{"encoder_arch": "transformer", "input": "log_mel", "encoder_activation": "gelu", "encoder_layers": 12, "encoder_positions": "sincos", "text_encoder_layers": 8, "text_encoder_head_dim": 64, "residual_init": "zero_last", "nesterov": false, "adamw_lr_other_params": 0.0015, "cautious_weight_decay": true, "batch_size": 128, "lr_schedule": "cosine_restarts", "warmup_steps": 520}
Rows from block 2 of the audio encoder, named by matrix and row number. Rows with one number belong to one neuron. Each number is 500 + 40 x the weight over the matrix's rms, rounded and kept within 0 to 999. All counts start at 0. Numbers have three digits each.
# fc1: MLP up (encoder.blocks.2.mlp.fc1.weight, 1536x384), inputs 192-383
# fc2: MLP down (encoder.blocks.2.mlp.fc2.weight, 384x1536, transposed), outputs 192-383
fc1.1421:512473522538423535493438461451469503540548478505464490569434487561481432523494553511526436479535491450530453482441515484485472427500423457505478495466475503483566480451502562491487529493563531454519506452433426526527454516533539490523502495469495479450573518516461488434503544500552423499527473456495510478442458495487538473536431486479465486444530515505482552539443473490523492534472463494468447499504509464527500537475507473458491527518459525508569483519505422510460480568481453554542475577449455508560528515514563485524530507522473516502440501503541443486470497521435516523
fc1.1422:405534451473502573516516536535480498486527467514502487508439504594467510471538489521484538507430530520552454447471426455558492571463409509492488564440566510480490501544484468524587461480440506492431535523517420500454535525492538529474519533465523495458456536491443485521526467504539484503465519543366454550489442507426531493468527564509600490478556487451487486508533566525512573409495451520498555509525497492481495498490457452506589507564490482443508470499452508506510544543549484536503446523491504605507535509501587547451550517535507518550501497460521509576490599461464516449
fc1.1423:481449486458504481474498504512475531459474483555487521507534505479520484543514524534491487518486493432462479507516487517453456550500482507503496476502510451545551480468486507501554500509524482570524518441443465501485478471469519513495498500483482537499515493544505500490446540493491508526526527469461486515467477513505470467507491515549465472506506504469487509526459509511480493480453520529488539514529534491481464486495510491486485483506400509517479529510494462485480469517536497511477469502497490509483483457593471424510439504499492525454467473489491465517480502489507513535
fc1.1424:455500417470496459474489540503454471508514508541464468494469506405461447503474517560465490535544452486494473523475521552528484418437521471421535493512515487507546494479521518492515496473444504450513477557520512492498487516467551522509504498440464478509489451485485439519458544473506539481476534566492495471512414474481520476482506550512536502528492549477471548577464472543450567423530506460543509556512511478479444467519478540472518511421453515552485475463551489504487497469438519500549509507498540528536488543440538537504517504519566507490474512518486482428560469465498502558
fc1.1425:518492447515468528499450546511470572594489479451529480555543431490506497535512520541466564415433532473506554497466490522532510512427546546379524503443490525477439516440442499604446441540500573459464533559478533504483488525507480481468528434527465523391497450534521480500455553518519533441494556570560524534431485589556485522478413562535493511507485443485535447489448446477575540545583474467546509507555428505556472604536484495481538411580512519538471482425478489437518504480526401552532565523531384481462428503529500519530531441500566553545517446444467535511576531438501549505
fc1.1426:541480519458449542486476523559528458509477447443513485483431529506492534524492399500470546467508539475492474451557501446489564515596449515552508474526555570428471463449519546481507486480507466537491518465429466456466519443501498534512458442617525523537438522471498512448536552569430461524568519585434508563514533507557547475473470511535501478500473575525515522447493516468531537476486569474560491509422476528487557509559528525509508499529528527474527563489481509520541491456478570470506484496513472527505511491563501466497496508505475530568452588441504468450501500481523517514
fc1.1427:480461508510482482504547492486528494501535508504495500542520486477527528471479464466489508488492520487527448540471510461519497474492499438509518462497428534499468489493465491501507521483438425489501472441510506514535521502480443480489484480394512503488502533454491495523496502542545500501481555507508463490535457493557487512476571496500473539466524512456514503528497458466477533500466489485438490515503487507491506457467518472453522509502498500473470438474520535534416496513449506533490487516499510510541488507467589469552492487504520491531457500464483481456502447511501472442
fc1.1428:474334497569535518508465500518498576495549517507591429488473541413557508509368524561449508562542454397524494475438533460463628503457474534628467526526450509498562544453501472427579509472623554551524406442482538415446505461484494534678458456494359479560493496475485492418497523459551468504532448503369465458452544520448411405478531557577404410541457476479457569493537526537471439509546469519528380430446491469515501541495445418515427531492506520496498504474477444562455543504523442570482464441471451510492483566552471511460593465548564466369476425546495461475519510478575664532
fc1.1429:541490495485517498501507522515489497486508502515456479524494462499498495512541489496502530495484482522499517501540497522477500488489527489504502515521476457493469492507486493511493505517501526498506492508478457509479514516504506493515512498508487507512532491493493490509471501496495534511506503529516534468505487514471508471497492498458497511485489508511504484491504500500492511491540491493525496490472501515499498475500520507526488499480536457521503534477520494489495473519496487505496483530484515454529508490472509488490497480517487489500494496505520504514513470503492474524
fc1.1430:528518441521487523485472471494526533494486506485498515471509434463457546501485522443523496507486470495512468521494548481479482512538516476516471568484496491523495454509531485551536503542532465497530499503519500455503472508457476516482530470446489523511503515525479498483455452479497476481548457491493528530515561523515484516487456522465508516455502504490495524495512451472515512517516480469493524484514499511431492549523537506509537493466516521498474504494507488531487506492488497438467506486487487485485484534527529485511485515512518477493514459511490509441541439501537502485
fc1.1431:542528401522488503514542430489468501407493504466510496479412469483450478500522520520453535535518442509496494576497481496431565508522528442519572507549522508510529505494524534465497543514489481519523480527517484518507534529536499501552496507491437487533537561495504542535441461428521563473488533510485507485546501489505518530520519559503569477520425466467537536508499411512500525513519488481538497496521510480501438494483558501498512576509490453487462449484478505543462546635531475569551507476466448483554548580527485500500560469520577480560518412501489530447443439499523469538
fc1.1432:469494403477632460523498442511453444532482506498513513532472470533512500504510492518527532523606457403526468525469557498492446579443565521409497548493438490496506404446410533576444607519479488425520530491514405547574486441492554418513354503460457571556511465471506498505431566537589534480492523487470426492506499476460525525448507559440465476586516536431453423542353611470559498493518520463497458507472510483429541453433535501470565472522487567531470457519578458443478631471503390498525508557473467470489495473483487476530413396495474465523525557524534476512488498541472529487
fc1.1433:463452575471496485559493524491476489490501475483592506554481508515497493513519464503549430556491453484525481523520470525484529493511467592518502554498490404537504518498479468480506484480535522477522498527469481552521491487504505525558514470527511490451490473504511459521538502490506477465483529479526446489427474500478502489501482485508504433514503545549501518507466472529499570501469521437507504495490512507472485522514548499497499502521497494486521472476498475459436502502479516488530469494448530491480476467537484502482507509507458452462500496495497493562541501491538496488
fc1.1434:517542485502424411429489530467587518482481424512532504528542507470520579583502456420542430580509487469535442498427489583571491528497502539499472473513589540515489514409541493524482485525567489460483502539511481495510453478552523550506523483518367479441548530539553510440526512502503558494540507561558534584509514508490487479517497500586537520512546485498473466583474486459466450500452492525561439411537402539485586444476400517551523511427498618484477472496594538484519505599458459578515513567459511570514483549521428454515409541429505471477573418479490466498562604525415453531
fc1.1435:503547527454495484457428556463530435426537527495429480497504487498468502429491509500500477525494506571467488443519549527426514495568524482508517503497548453514537462448523497513508579539534464513526470500508494533469493503446534529500499471507502486487590513468512492500462519502516433484547464496447508443526524553481467484430513493505499462511531493501535500527472511529491454486519492505559486482519477540548564546543508498477535515492474484441484474448426486582457508563494491487543506497455511457503516499461532413521481529542450548465514517581482466484575568570471502445
fc1.1436:480504539483495510463461456448501481504539539540492460502466477494440460479514433508481472460474450500529545469566448494492496454508477520532505482538513506508449477515505469477515467446523523542474493498456545503504475533519552525479481547513516509472533499495532477492481470505482495513569520558505477475505497526528428573434448436569537565544467507540536453456530501546541460524473464538458510524489531452538473515529493565524472512464447522451487469502496421550509485495443488499493528459460467532491550476512515478546473473513447506537537503510489550561517568485500552464
fc1.1437:517492426479514454567459478506454466508457370494523446506470486528453456527515563492492485591494442460519479512488509566545568511523538487489518475454452424557469529455511454470556511550521515490451433467462518495485511452443530474492511480389462515479466521502458533369464503512526428469567403516472488485449425489541440489493463447567539525577549495516538512497529506533439449481518467529550493489435523501485495506464478469510529556486456517515489486579519544504505501541482440569471517568501596431519556559480478530552499494579382489489484528483544467428457482464536510479
fc1.1438:472477517527452523482542525494480553527534528586503433478558520529526498463479456536500508510568500547505555514503565536557513487446487482480534569420522592526518514501513489455549480548512528480540495478541517513460477554422483595477492480448524562515511447555513540523457529485490456489546488519449485454531493396437564514591527417513512516496530472576499580487499518466520478461538648575545467534485492545473470432469510547537536576413545562528520546571471537445523520475485469485553542592490471569470492519470542525541531467518539463462483499507504484455479547515489580532
fc1.1439:536543503496493483515523466471570442527553510539502552516518464499521456521496582433504510553520494457551526470556476532493452523583488493492456481459475467503470498470506485531436519493535539460475557511514477474514534489445543536529525486561466487461540442497514447500495526494507421512483548538530461581509541550554507442540523523532528474465556493441506528484550439491468483471538401490505504537468543475430532583483467492550469447473516509503413539498473568537539510477522577436449521507467488517489542465580482536540521495491583514471488505484558491505516464474459503513
fc1.1440:557426489515489495513445465492549513478512500461513561436539499546501539514461481478529518474494453483540469444528510499548482472494580526526441503531424448423436515524502441462539478502512524477500499507500541490504532529496479527528531486415568431583476553505517427562491430417466391522499474525465468507553503557423455523523446484508463411486501485528448584483478523491491536545470555615461520497474468500467493455503455560468586555507506434473462486504480508523561448517399539535443464500487510365494467565465504495547563487492509493478478513492496574435472422467469535515
fc1.1441:487444473498503475462495503567530522486522496506475503524534545480506444454478537512509558514549499489482518438493460491476513503470524478477403508460510496508515538496518481489526477454522500547488566493510411483480495489515523447488508446468467505552463525541446571529518496510477524495519512495483489458475473528500481515458493497528477478439463487480472513479505536551525541489514529483451513504468537518489487524482502436515455515544556503498497499458498498502504489440490512458486541471505488420501465483599496514548499509490490520458558552524506522514530499521548590477
fc1.1442:491473525485466473449541509567548564487489477491570536463482494492475490508583490459482465523425435512494478607539469515546587469527544431462500574526466487429529496438504474400460461470597484459474495501493475557449502530462437594537433553501476526513503499606508453575506577532542513421552494489506435543453457478493538503490477491594513478539535545566383575525448508497457489465569517492497498566560472444490475502531488555488467530567477453484549590512500514529547534381494516510562539547509577495485521516416518586381484569511425548468501595438514486512437508422532465473
fc1.1443:489429460402476555551457523459507434424491544482491504491524495523550544495515415465478467487568525405538599462496486527436510503439564438471565512505484451519470394422515463447502514475521535529514585566477444475503562488471495503440530509368526489501514499503486514503555467512513507501499456550502459487455450523417465533425502536535554455444486541548528420520490541511492520426478513539600559530384514513469618517446426520530542538460481450488447516514472506496454467515462523551509485486536488480471611485478463524525502475510483471508456521434468515552540455455467465528
fc1.1444:523532456482435574544533478440413539522517469508507469566477498441478437556537492485520509500517486587471492540504511521529520474512611517445526583546592524517540488479526571533476531541489549575549485616491501498488491464503575510448503453479491516543451468462499523500473474441525528469434481527458525431500468527445553541512492496495457502434508516478451480578531550482469538437458527414575500649497553530454505419455486447463504504542474435481516517441521459483490432382404490498432516520501463506461495391486546484538489447482371548551451517525472506469475443444481487523
fc1.1445:445424455532456491469482544501496526512474501453517482544448469533522446499525545504522499523547470514511502500519514520541455515508556514494527510509517479475488478577532515498477478484491530540503512507565520469497497550497488435493551479485478459491462499500495520501529516514509501545519515527515520532535549447487517469479517506506411491490505512489471540478555514534522568548455512455491529515525474484507471496499502463505528500599426516469522460529524532467484534515508486449485486574493510552442449529457449487460483487495446494484517505498544498481453520464523536529
fc1.1446:520521502505480485498509493493500538540487501471506518479512500513506513458493518514505534515498514500447516504517487467508479508497482482453526503446517517498507503524491566479504494510533522475524485510500502517501510507506472503497490504500493484476505483501529478500518488480539507512507514472492533492486497513492487554475455503504526489472518496516491510506465531499477521500510507495508499481534499516445475497485535501509483459513509474492477502473460516539465499507519484524502577489534493491502466484487492554506514529464474528498469442500520486553511502493509533501
fc1.1447:469452451412520510533436551581530495485514526540468501480526515515488528532421494468456544528481523474484526493484527578506603451531536502494463555516526525527446546523588482558448535610544520565524476471477418477442505566524465484484505462474493546461487468402513450413421507545458537487528515518546492469504495491492558528484527583486428603530546463530516578482539503497561505512511527504576495505518534527501504532558434493528543443450534446502603549497485526539587557551567515566604556495438482423548511449474489524495489550548501463492484505560458446452569561530402523503
fc1.1448:492518468584563538446510463534500415465535507514501516485448481493473497539487524445484543526523557478455542497501535500542436519495589482399575493463471477545508567514433480475587513501457595469498544448475492552477478492457555477482497599460540538457541528480455508524505500502467567569520544543424496504529471530446492449512555565544547538513522555579602454460582520605455507495480545494653470558475475578524474476449537477467553531491427562556485520536486526616505575657590479528603566565465514443594595496531613440485475498521513578387437487482528500563452517505485460356
fc1.1449:500491522476433534514416552552562473486534499537529447519480487470477475512516581506570562492483495471481463539514477481482516467514467499520484447499565491553501505487483464546498595532494433537606518470490467500547394430445510506490512499557463501468521503497495595501510521435495499433533510508456497495439446549533494510459516573498483452472538465477493523508521449538487545474593480459435495502527503519481508525468483545481520496540481512471492489525504480511467507488432534484517425459460515463476533508438494473448525498455519487473480534485458490524638449534499537497
fc1.1450:529510464482542488450522509401508472552481514393496520446517511512541490485495515483504539469510602553489512526513459535504448504573538550552616541556425482554499433520511473455522520526494597552557522511534505515442499475410431540411457594470586522498519503504487554462481473575491459518559477440477481540463460530582493515552440519529558460487459490487460483529511469456435437474471610488395476486508461483420551472620415537493439514490545518527545499521611436501511493482484595477524603473530479480551424541551508428449473448612482522585495497449483582444464405483580502500
fc1.1451:561523404479486561418460495392435541466479524503492472526474513516468454544447505516481446489504514435456525483491562391556415470482518495567453473420501450454557509498487485483406499418503479491465548534584513519497559532543525552612453410481561423603538448492505514487505474417538457461432493523526549498525489510502459525411467445540501513512501442515541497518505447542477477458525485551543503535484492515517496507479396509545498524504463492474584487488466505517482517395461556483493554468469480632564537468499534516457575537505492510520446497540470505497449489474530474563
fc1.1452:459450457488517474466463515498512484447495459464450495492500506554543460520470509494485552566509516492516452469508493522539499495559560499532497536494540490500505530487488547541489530490518537507511496442516539537531504477512435441450494445405466524501536469486497523550475476555512494493501437492517436500512468514506544493479434517530497464438582454543505521540502444433527410476456504501520597524501470541493472493454504490454513507481534491478476592539501516543461521512487522497538544476473530467470506474439539460520553539458503527487452468454502525533458505545498533535
fc1.1453:431538509516428470463493505511457520514467466512456507529458525429499485549489457567517578452422494501451532515513463578547481490490477483528477512432471455532431533593457547474486483484526507453548544522519507526505509489497554516507534488509528531398578526470490529472512519510529532567517555532521515523527495526544495514463429472487495531488518490518467539482491535457518501491509472478468444446557468495484546502464489532514449481531553461474440437495500496519499535473489515531486497487505500520478549479488551529499498485435546457499602530509493438500502442498532474594
fc1.1454:490568493496520472488469526520484499518466545520508456446425503470448471467512502490493545428502449436483503463492453478501485491467462483542514474446505502477480474496411501533526516491483479461503534510476528485563566568450427545558487545475513471496427534448499501521524514579457463497498508503494519520584541507468460523407441409533478476458506496480535495482513518452452461481539476462459476508585484512485592485530477426495478514517531480492534535500498499485513489515520530489556518528528508494496533476581476487489508425473471521485496499512431551496509474506561523579
fc1.1455:449533520542503486511452473557467509476518433463462522531490457487456405560489475451488463498520452472486415503535491470563527520514428499653503541486539524532511531502497530474478513550471456504471538488436488520516400482502510552499518508527512511525556513490551469507525474480478558536537520436589570546469467542501469521496452467494465488450478459516505509464539583504507393547486507530495467517499505446520439542515498477473426559504395513427525455425472496526456504490540442482525512563477483477445506560511512477502474535543513474486489504512498490532534461501533421551
fc2.1421:487476465543512466525484539569490519518511522454455527502519531574505479505482480451502524552500494492455521454485554501466548498436484484537498560509493431467450565524446446453512551469509529492486473465532552430514478450565557488481573448515482460553518526511505498498476494516480472498493536471566511505497589470528470499463524534495485478526484505543515490508513521510531528532466529499488451475549506497479500463487524502524487499515492423469476471520460500534492523482523483478464521483473506482435563413417519543517479511533433468537496511444411493450508465475537495517
fc2.1422:496434470477493493506519422498539502483398480525533507482505487461553539533429489447502457437513507495472516448481507380481460535498508423504552518557449500441541506455557464514547511535562498543556502494507479545517505506533540528529473461468546537502467510449481573546499583477437429496477528445584511493500510536552504490496458560488562486493545535470459411464488515514490538526581557534489539516566560545518474436488557534524546495516514496505536507496455485515478511543491504373471550504501486499454524543512544484504406516548546519461464511459511544433435530506491498463
fc2.1423:495504521463504517444450496498514461514513517458576486550490555525452483527463541480485531492497524527497513518458502529560496499477469504475513485488482526483492537486574516522457516478481471480453513454525468541538482503531571481495455509515472470504510531488509508519496505492486516492495489529499500482520597497510557449508500461484513513500488456493508470455577526495483488476514519465525497523480500540505546496538489557489498449537533545560543477448461537545454506504509496493507513508392514509500499495473462526444522428491469451473488506497547502531491514529546496508
fc2.1424:482526495463493476444461484482487506493480521513517497513495466487529501495488521503529490487488560488451521461528566496569495448554490449519519465477503509482478482493461534445483519402498560478514494510494473522553535545505454527561506491464499549479538551460531494543484495464542489490511517486546502536478525517497573457497483507536436437490521496482508455517506472477527523493511475532524460501471507507499524555548526505449502477550475450462519511463500468522491500449573482503573474510485470495502500477427450531506520558460479500487527476567543531502508514487475506490
fc2.1425:591548452516534462462485543479476527509468531453577599502508560510525499518485500382464480555524551457469531574518469525515473465485570545558445519442499535529424428503423504459448427571439507596505454467472436521470464475524511562544512614566430412419452643497453487533477540466464532565517560488516448508494431584509477533425550488512498504504459549481524476466609495490546544514527492523470431512518528519563433452415484413449447497485450505491582395501536482465434482477504574524302536562470484480492448570468391495601556504502394413503486486498486504432529502456463388447
fc2.1426:432496448509497527518453478451546466466515484481531451500544515426529531542525473424451475546446481521475470510471482573467522504383506480505477554490545499458498527474599522427479461504548577526550506471548530514525534518514537480532521439414446536519516486525481503490516472411479463466536485527488554541502569526512479568493529496475412507446596481454496552498476478572541561465455491458500588552477500516538457459448420514516558559516422517529592466478569444495507508491529473454456452492445514525518508506538525494528465467474488460447515556472504485441512510538462407527
fc2.1427:465464494505592433469516510455448474499539576492486493470450537519516515486516455465518473510461439549448477497519499490515490517513490509507483507489501487462530503515501521456503518473486469484516495487521471570496520463471558576519481489521489469537505432471485516522478417495538493529494521483534513523431556495480510513462491489451468456508477557534505476523494579433490446496503499445526527496501462489558450504477481509500426533479486488445530493499512512525494484541483513467497497501465548515480502467532459471480515482556456428494481510485434480539484471490559571556
fc2.1428:412609480531457516459371482536526547379477578539538488632605530458485624574537524438506483509505482513489504507539486623477517554535512537456585533403566444448471520564529414455480483497494601534421479514464464545522508498542535461513465498500461561499481511554529463551497526405546387363495394488486462567491537506447584553498514499496603560583486486534545483534469516471612481572426559506508545549475487591457591548475517507585455459481504488472525418510476487536518537460493462503547541457409500383535480509566513431522408567428520542474451434522424547570519496447596402489
fc2.1429:506493504559461513490486531473497477509499484502492476501471561531483502492511468486501509488489505507502528484496487483516510509488496511506526488505498497484522558509502522504487492510474483517501472522502519499502512551508516493465512482497529506492507505499503519528457489493481547517464514529510478512484512498461491478512503531525510511503464520526501499499520485494526479487477511502490516516483471508509512517528515491519534498496496484459493510473501522479493513484504492523481506499500461497514500508504486522505472521491500510495519498490488529487504513497526536475
fc2.1430:480458529516529449517496541463519476496445490509540494484495502535517481469518484494478512464512513550476517494451480526528517482478465519540532535498488506504505528590505509494477494486502525531538447480494494521522485491490562485457444534528518494459424501513520500516536510502489517492444530479469518478473483516503492517514508512460530505495485481529518492529460514501517475572518482484417518530511543515522533495520509493504487485465489518454509481510491482506496479471471477536497488509506517463550511497493570495475470488531517474479512519537543491491412515535487529509
fc2.1431:448446546457490510472494498522482590474509540518484445588563526531545511467483481496493495511460567522469543504483545505442467539518419583519571442571481564568523497435566543512540481511521496476574517497559473522436577510473541489467528476529481501477501529533485425452517477479467493477526489546522523468493455471462431467536467430497436518445491521573410495470474494394566483517436488489518544512427572514502499465505497541523458463475446505439526496466456453556517510497538530517467469518481418566533508484542535539432469522517497540445505593488504490569524478554496428513
fc2.1432:516437516474487491515517455418514490514546388526474576535407426468525490437504458513501521477418497426476529465456521439453487443648482459484550556530461510506412470541492521514499525467459488484532485512532461545504583502572521495463519464514495526496423527544556445467507476468517597495518527543569469486495534495542538484446616549500459510565501479507416486430485531525496539461513546511540465497490478535491525481491566487477500489496531519516454482430501528545515416458522467503498497496440556530447525573531459439510484480478406548572560473587433482544481430455582439457
fc2.1433:513518456493508488498506475540527532525520517502502475473495479517539490540502504519500457504460512477516537434479499502462539486505550436471429472518523519543481512518478496480497486502533491477501513501499473513504477535469495475484476453480486472591499491482478531514498542507479459508541506521506477512491482537538492515508485524505468520546462507511491520540492500506509490526476531513508474518479463484525518476458488536511500497500474523566458512529467540496521523471498509499538510487460490483516466473481516498547479475467549510528503467568493481500466570478487509490
fc2.1434:586485480621489386435542468509478556529490568455496502533522544467530452542566505601549520507461579573428575428572487546511536529466506499546542483542584501533532499445564486465490516541357491568453547481498551465546503478514420403534398457457578423530478440519469544495548400556472457407440487387354565402547515522447455562496440537504478532473486525485503470519514525507441509515540554471517485538450503524539547536514464467491574503565487475476468535450435533508499512442527540462422478494505470468451500381516554571439554346415386552480495482473465487488389504514607527534
fc2.1435:552510442488540515463546465461532539504472511513536572502454546537517488520513516544511547505542494517529496531450401482525511460498501522515514507502478473566536556547487514419510496482509507505454473489492458491579574441439426465490495538456492489564487502493498534519475469521491486458452536498534492565462451511528515505525488526483500495461492479517460494503508471508484491529555558520503551530493540438566486494531548519468441431451514464511529466501553551482524514507487514520448461532482492495500455502520504430487476442500583525509501481478498488496513462479523505537
fc2.1436:493545479497558529480513481485458459466542485469530487549476545485504565486529456482513455471473510508415471488407539541580538481473465555545462504459460453482530488473503559494530457519504495441554538453479407499486552518518521528439504488497455505559514520537497547500476530447493552524496487448513505457487456487480448481477461470491465460570522572493487473510549440548465491463550415405492560488469524543511469498453460508504505538548401484515518543485507487514542471491509516496486533557580508497515492519476516550448587471518499503494506558418493499497482456514489507510
fc2.1437:447503512509394476474489478502503486495489460474532487520476495472459560487423463505543581517487494458514496547526505517516535457521524523488514514501563467490476476456586536618466385470496464447493468507509432478472529503531523481537477482512431514527488458492517511475584508482494497495550532599461543464557461535481548474471552517453469504467540495532486438553525550469469503530474493498466497479492548517559568440477441498527452499536508469505556492534361501558487492488473473488535476421515572500522512569470476462521468445525510533539485453538491464565531482553470498506
fc2.1438:468381476518476498529451517524482523470498504515623431459505504502465512473473573542458535518391473528468491535603530533557478511552454496506500506534466503454490492453577514476507621464557535543510518547536470436537534498496502503492547551483559442440405525501433530544533497476552496479511473483402482479603506475539529496482526466418461539504512526440469489544501498494548590495495519445519517464541433525538451438428494458440472487437535468468435539507531577535527544521535444496511472505518465455473550523488456434498487464460524525462520531489535538536485502554391430428
fc2.1439:520425478474500518499462495477516568481466614533516467465515510489504544443576487475482580455464497487487482491457447491493520532520513503580479466474499531480507511530520505509534462502506455502548492463521510546505489468544506524473506502509427477494512509487465429509420550461505529503488429474518537460471515499466582523496506594425520488586523509460502494466505456465535494584386513500438465488473509496521508431528472537539486451420495470527576481507568463478493490494492512571537526470509515529518465499476550502516491487528483478465521576590531463469452493487523501406
fc2.1440:490471519537485479579481505457512462511433525562491524563534535522457564474491591527465416481478468512504558503429529525533444530511536509384503494543458495530514481492536567473513510547460545488527505507466458441552464486487452577545388489499497486517554437449460558438531514560550523568548480522544505516516507451509577469580575481452505489539527541516538486537509463532509544451529498510492591502523393420548502449488549515497475486433502545582487506549458466491506498549485522435481502569594528479587470486502524497467542469529508497451441528483462474438501498547576529488
fc2.1441:494523457547490482520532500514506480484445536520488452477466538510502471553524463492533468543462513496562514461506504567482486485494535498455559484489522508486464508499498514536432518528518512489541474537491513539493527518545555543518550512530487460518542499506464407472505505465487541461536472552468489484552494497490541431523505508481488503552528515463488501517512457505523446521504495455520454499489494537582499441534478491501467489483478445486507468486495537499495504487444435513531467519481538500518493523529469540508528479514528478528458447552554476471526531503506462488
fc2.1442:495524461567440447506496457506521542492498506490524495488442498565501525505440435523528559500472528482506532485516504432520492484534469526515475514545559449521523442467485570489371439462519456405520514493441604525416500524540512521518484422430476497520507394434483502484381584493431458607517508592407514484419481524462533486522450527444510535578537543549497413513501439392534531515478494478457419485475458560466414505439434490478557512517555449511435510450518483453533475482532485554474515482466451483599533425518496475581501427514553506455514541527419546552470544458479400495
fc2.1443:559524500488491537465504481513478448524513455510459447534433469495466491581518496488442442526398525514511515514517524485485570468519494560432505526548498500463426459474579589561479550542484463446482466456519437533484478459493500495474469495540422524550537541560553498476533518504446530457478547551490533457487513518512513528504468545446459435507481474496472533524496517538529510524450524412399468514561435473567482501462554501533440539597472540520469564561461478476509584490542497516492486501538474556461485428474520474446515480449485535527484604495523465480523536537514435549
fc2.1444:509547442508505534468520464456570412505508513444414526430463432446519415513466433513497514527526479439423490606508501489527478473529577524480590451578450462512464450457595514377517540508478521556490476537474407428491511556420500391513541418544499505543507497492489503443477489486475465526449494553507511476522444478482484420532442523542504520478536483479474516503469491489524479512494507503540488548481494562384570561488512549508561451496420511492419502500509476444503464545549512485526478529516530477497518461522529503450551490520431435497603425633500480510480478466508453550
fc2.1445:446541517505542511508439456514511521494518549510500547499524450458524506482451502484463487469488508482474521498513528478488455523517518450468538538550494484462489454517465498510470548471487485504516488467493476516526518537504523554507520468510492519480536511513504535489492505488539477504520516520498480464514532560519452498518547492477501503503559481486444455519464488524534516499539449539477460451490474535461550511497540509522485533517508521496524495555494471545474509479492552482514521538534491458525465515466515526421546470462472547482438466450529515496528462535480478491
fc2.1446:498514528517502532474502570485507452519487529475488553509484502490503482500476511503497501519516475521508496489472495530508524518478503487440547489482521472511461525521471505471494462487523504507531526496463468502501490495549500458469467504506489502526482473494530483507453502499493502459453486504500530511498516493480467506492459502521516500503490510483488481522437556499484531482496461511502489539532499526474537516483514513512513513446516496486497486481527504514497533483534497492533483512521514458541494508497521497475537504517487497485480481519463516474488472513491471492
fc2.1447:617526594552514458577510510517523480542460514507534501449520494515543435565508475609521534389572473545554507380520537538564448514533466510555481500598499517496516480434521502463462499320430454422504477501510574559465551536495489396542472476542470447555578485537493485570451438482515513566474458474495498539482492484507527437554534470528474431407543505438486427496446482479410596533486546527529536463488523493506551453478620465500475467585492543554489508426538573504507589461534440435464477472532492542452507481521432445462557476549468533526503524519481604469534443440598466484
fc2.1448:547609496553524466458506547539417480515459483529489548501463638490576440461573439471517452462452452473573514492459482447509488437445511407372464495464478520460575467537465574545528490526583500477515522493515416481512503377462551511525450546472486491484509564514521510472536616506417526468405506502529556529467577449465569436554445601499448461531485502599503508503528440505511551507514419497385433461584390519521576512414468519512491510568485541548412580551494413523483460486546441503517521465426434512531503508569490529506526513528542487492562466564413526599530452548424461394
fc2.1449:524584508515519509442479514524506465473474496519569449490506510493458508601521450561436559513431502553441483485456473523495443413582501471467506460448548535553534481542501466440494506499506518487565481483368459587480493502555523502451544555564490515484464472481509552488464543511528512471452459435537401494505452544535460424605510488509416566482552489556503511482514488513456433504458525472438471515499492510468491554545506537459487507486479454466473521452576491528482544454533526432454556487509506619520500472538500518504472529530551513497531469474461580533499503505490490510
fc2.1450:480467459509501487533529504540442420550566487512486466540500528460451475525508518503489461538566436541427534510514466525496499487488538533526444481575494467552550501499520444561570506530518509448514448561524458461499539551596452508465572489438537471479510501492595515478540462475481483562516525496592486599515516520605508546513523499499503436518491392552536490529518557544572628555534451565421493481484459442524462529374481471504508575553504545465467507516434487423625571483482516527506512446480468507488475603378496451532517643471478529472555481516484513435450454558396484544
fc2.1451:505452521460553507583390496413582402424529494521533518494444516552562472448567588431518462571560526467548487493492489552536525554563491506517482407541490429504477484451541549493553559554519487446429491464558441439487454544446457486461563556448494544478510512437492438482409508522433433495517530493430531503449510454521522499569605569502462520494558504484455457430476459443501503549579529535540439487522453479395552443512454463449454590463483456463387505573554420591546518475518380395458471540530457495463535455547483512459504473464496487467397507501473518549485522501491407446
fc2.1452:582536528538510504455486495507519538521513505479518554495509486502472458491497500550541562539528496515503514507570517492505517491503463531523512508486499502462479494535525512500479572536477530498500466491566512553516501421465512523519442522489508434449506532501481467541502486523528513514506517452502481499443486487449463449534528454551456478484533476495487585518480494529502550490513464487487469493509574450560555459550566549478524433486524504519499477499504484539505490536515485518499476520495523523536544546492544464491455499461456543386441522492431523481535508518519488515
fc2.1453:550491470509534525459499538496450466524470503497521421480553500543533535490451543493510509528526501456468490444557464517460437517521511532492516480573499481533510490480509429476509467500510555422501565527537462497532561522487537446424472503481495490493513488561488457496486460447528497511482516520494481480478486488505495500509521541522485443542471561513549599523548569497490479496481507482468576489438482471476468456592441460512518511481498515467487509499496542471485464535492558500487569508516466568528534472541511523538458496535534561447530534491536518534489517475492437436
fc2.1454:551472471523521495544511417494470418477488480471516473581502507509497521568478516453546451548499482517504493492513468574452559453497524524433456500517432486505498422518485457470491499511418525468505497487478428436555489506561497470553548479487493496473519538512439543511491508472509469542469527522538493470479557535556446510544505464487509477503482566499470566595448521478484390487518506494500518416409553544523465454541545550385493508477457501434511484497517524450469472516470500507486546486467481473524520529514486476513526493470444507494524446516567477515458505453585563556
fc2.1455:478530492514486414482512480538490478526498496578437548556541466483578519473484518484478522493496440452489498508464467568467443465494493469464512529423444516507506501508579506424536466440543528519539528564517460443448525490449503505534469476456520473564559484443458486476494500524527475506531506513513506457416483466459490466452493520497489555420554511493473465521497494490487451498469464512450496438569516515410521464515479514503534501468491497484483552546504497506542520490534522502532489468533518525522466548442473537455490470514480550473485471552441480468490556508464579554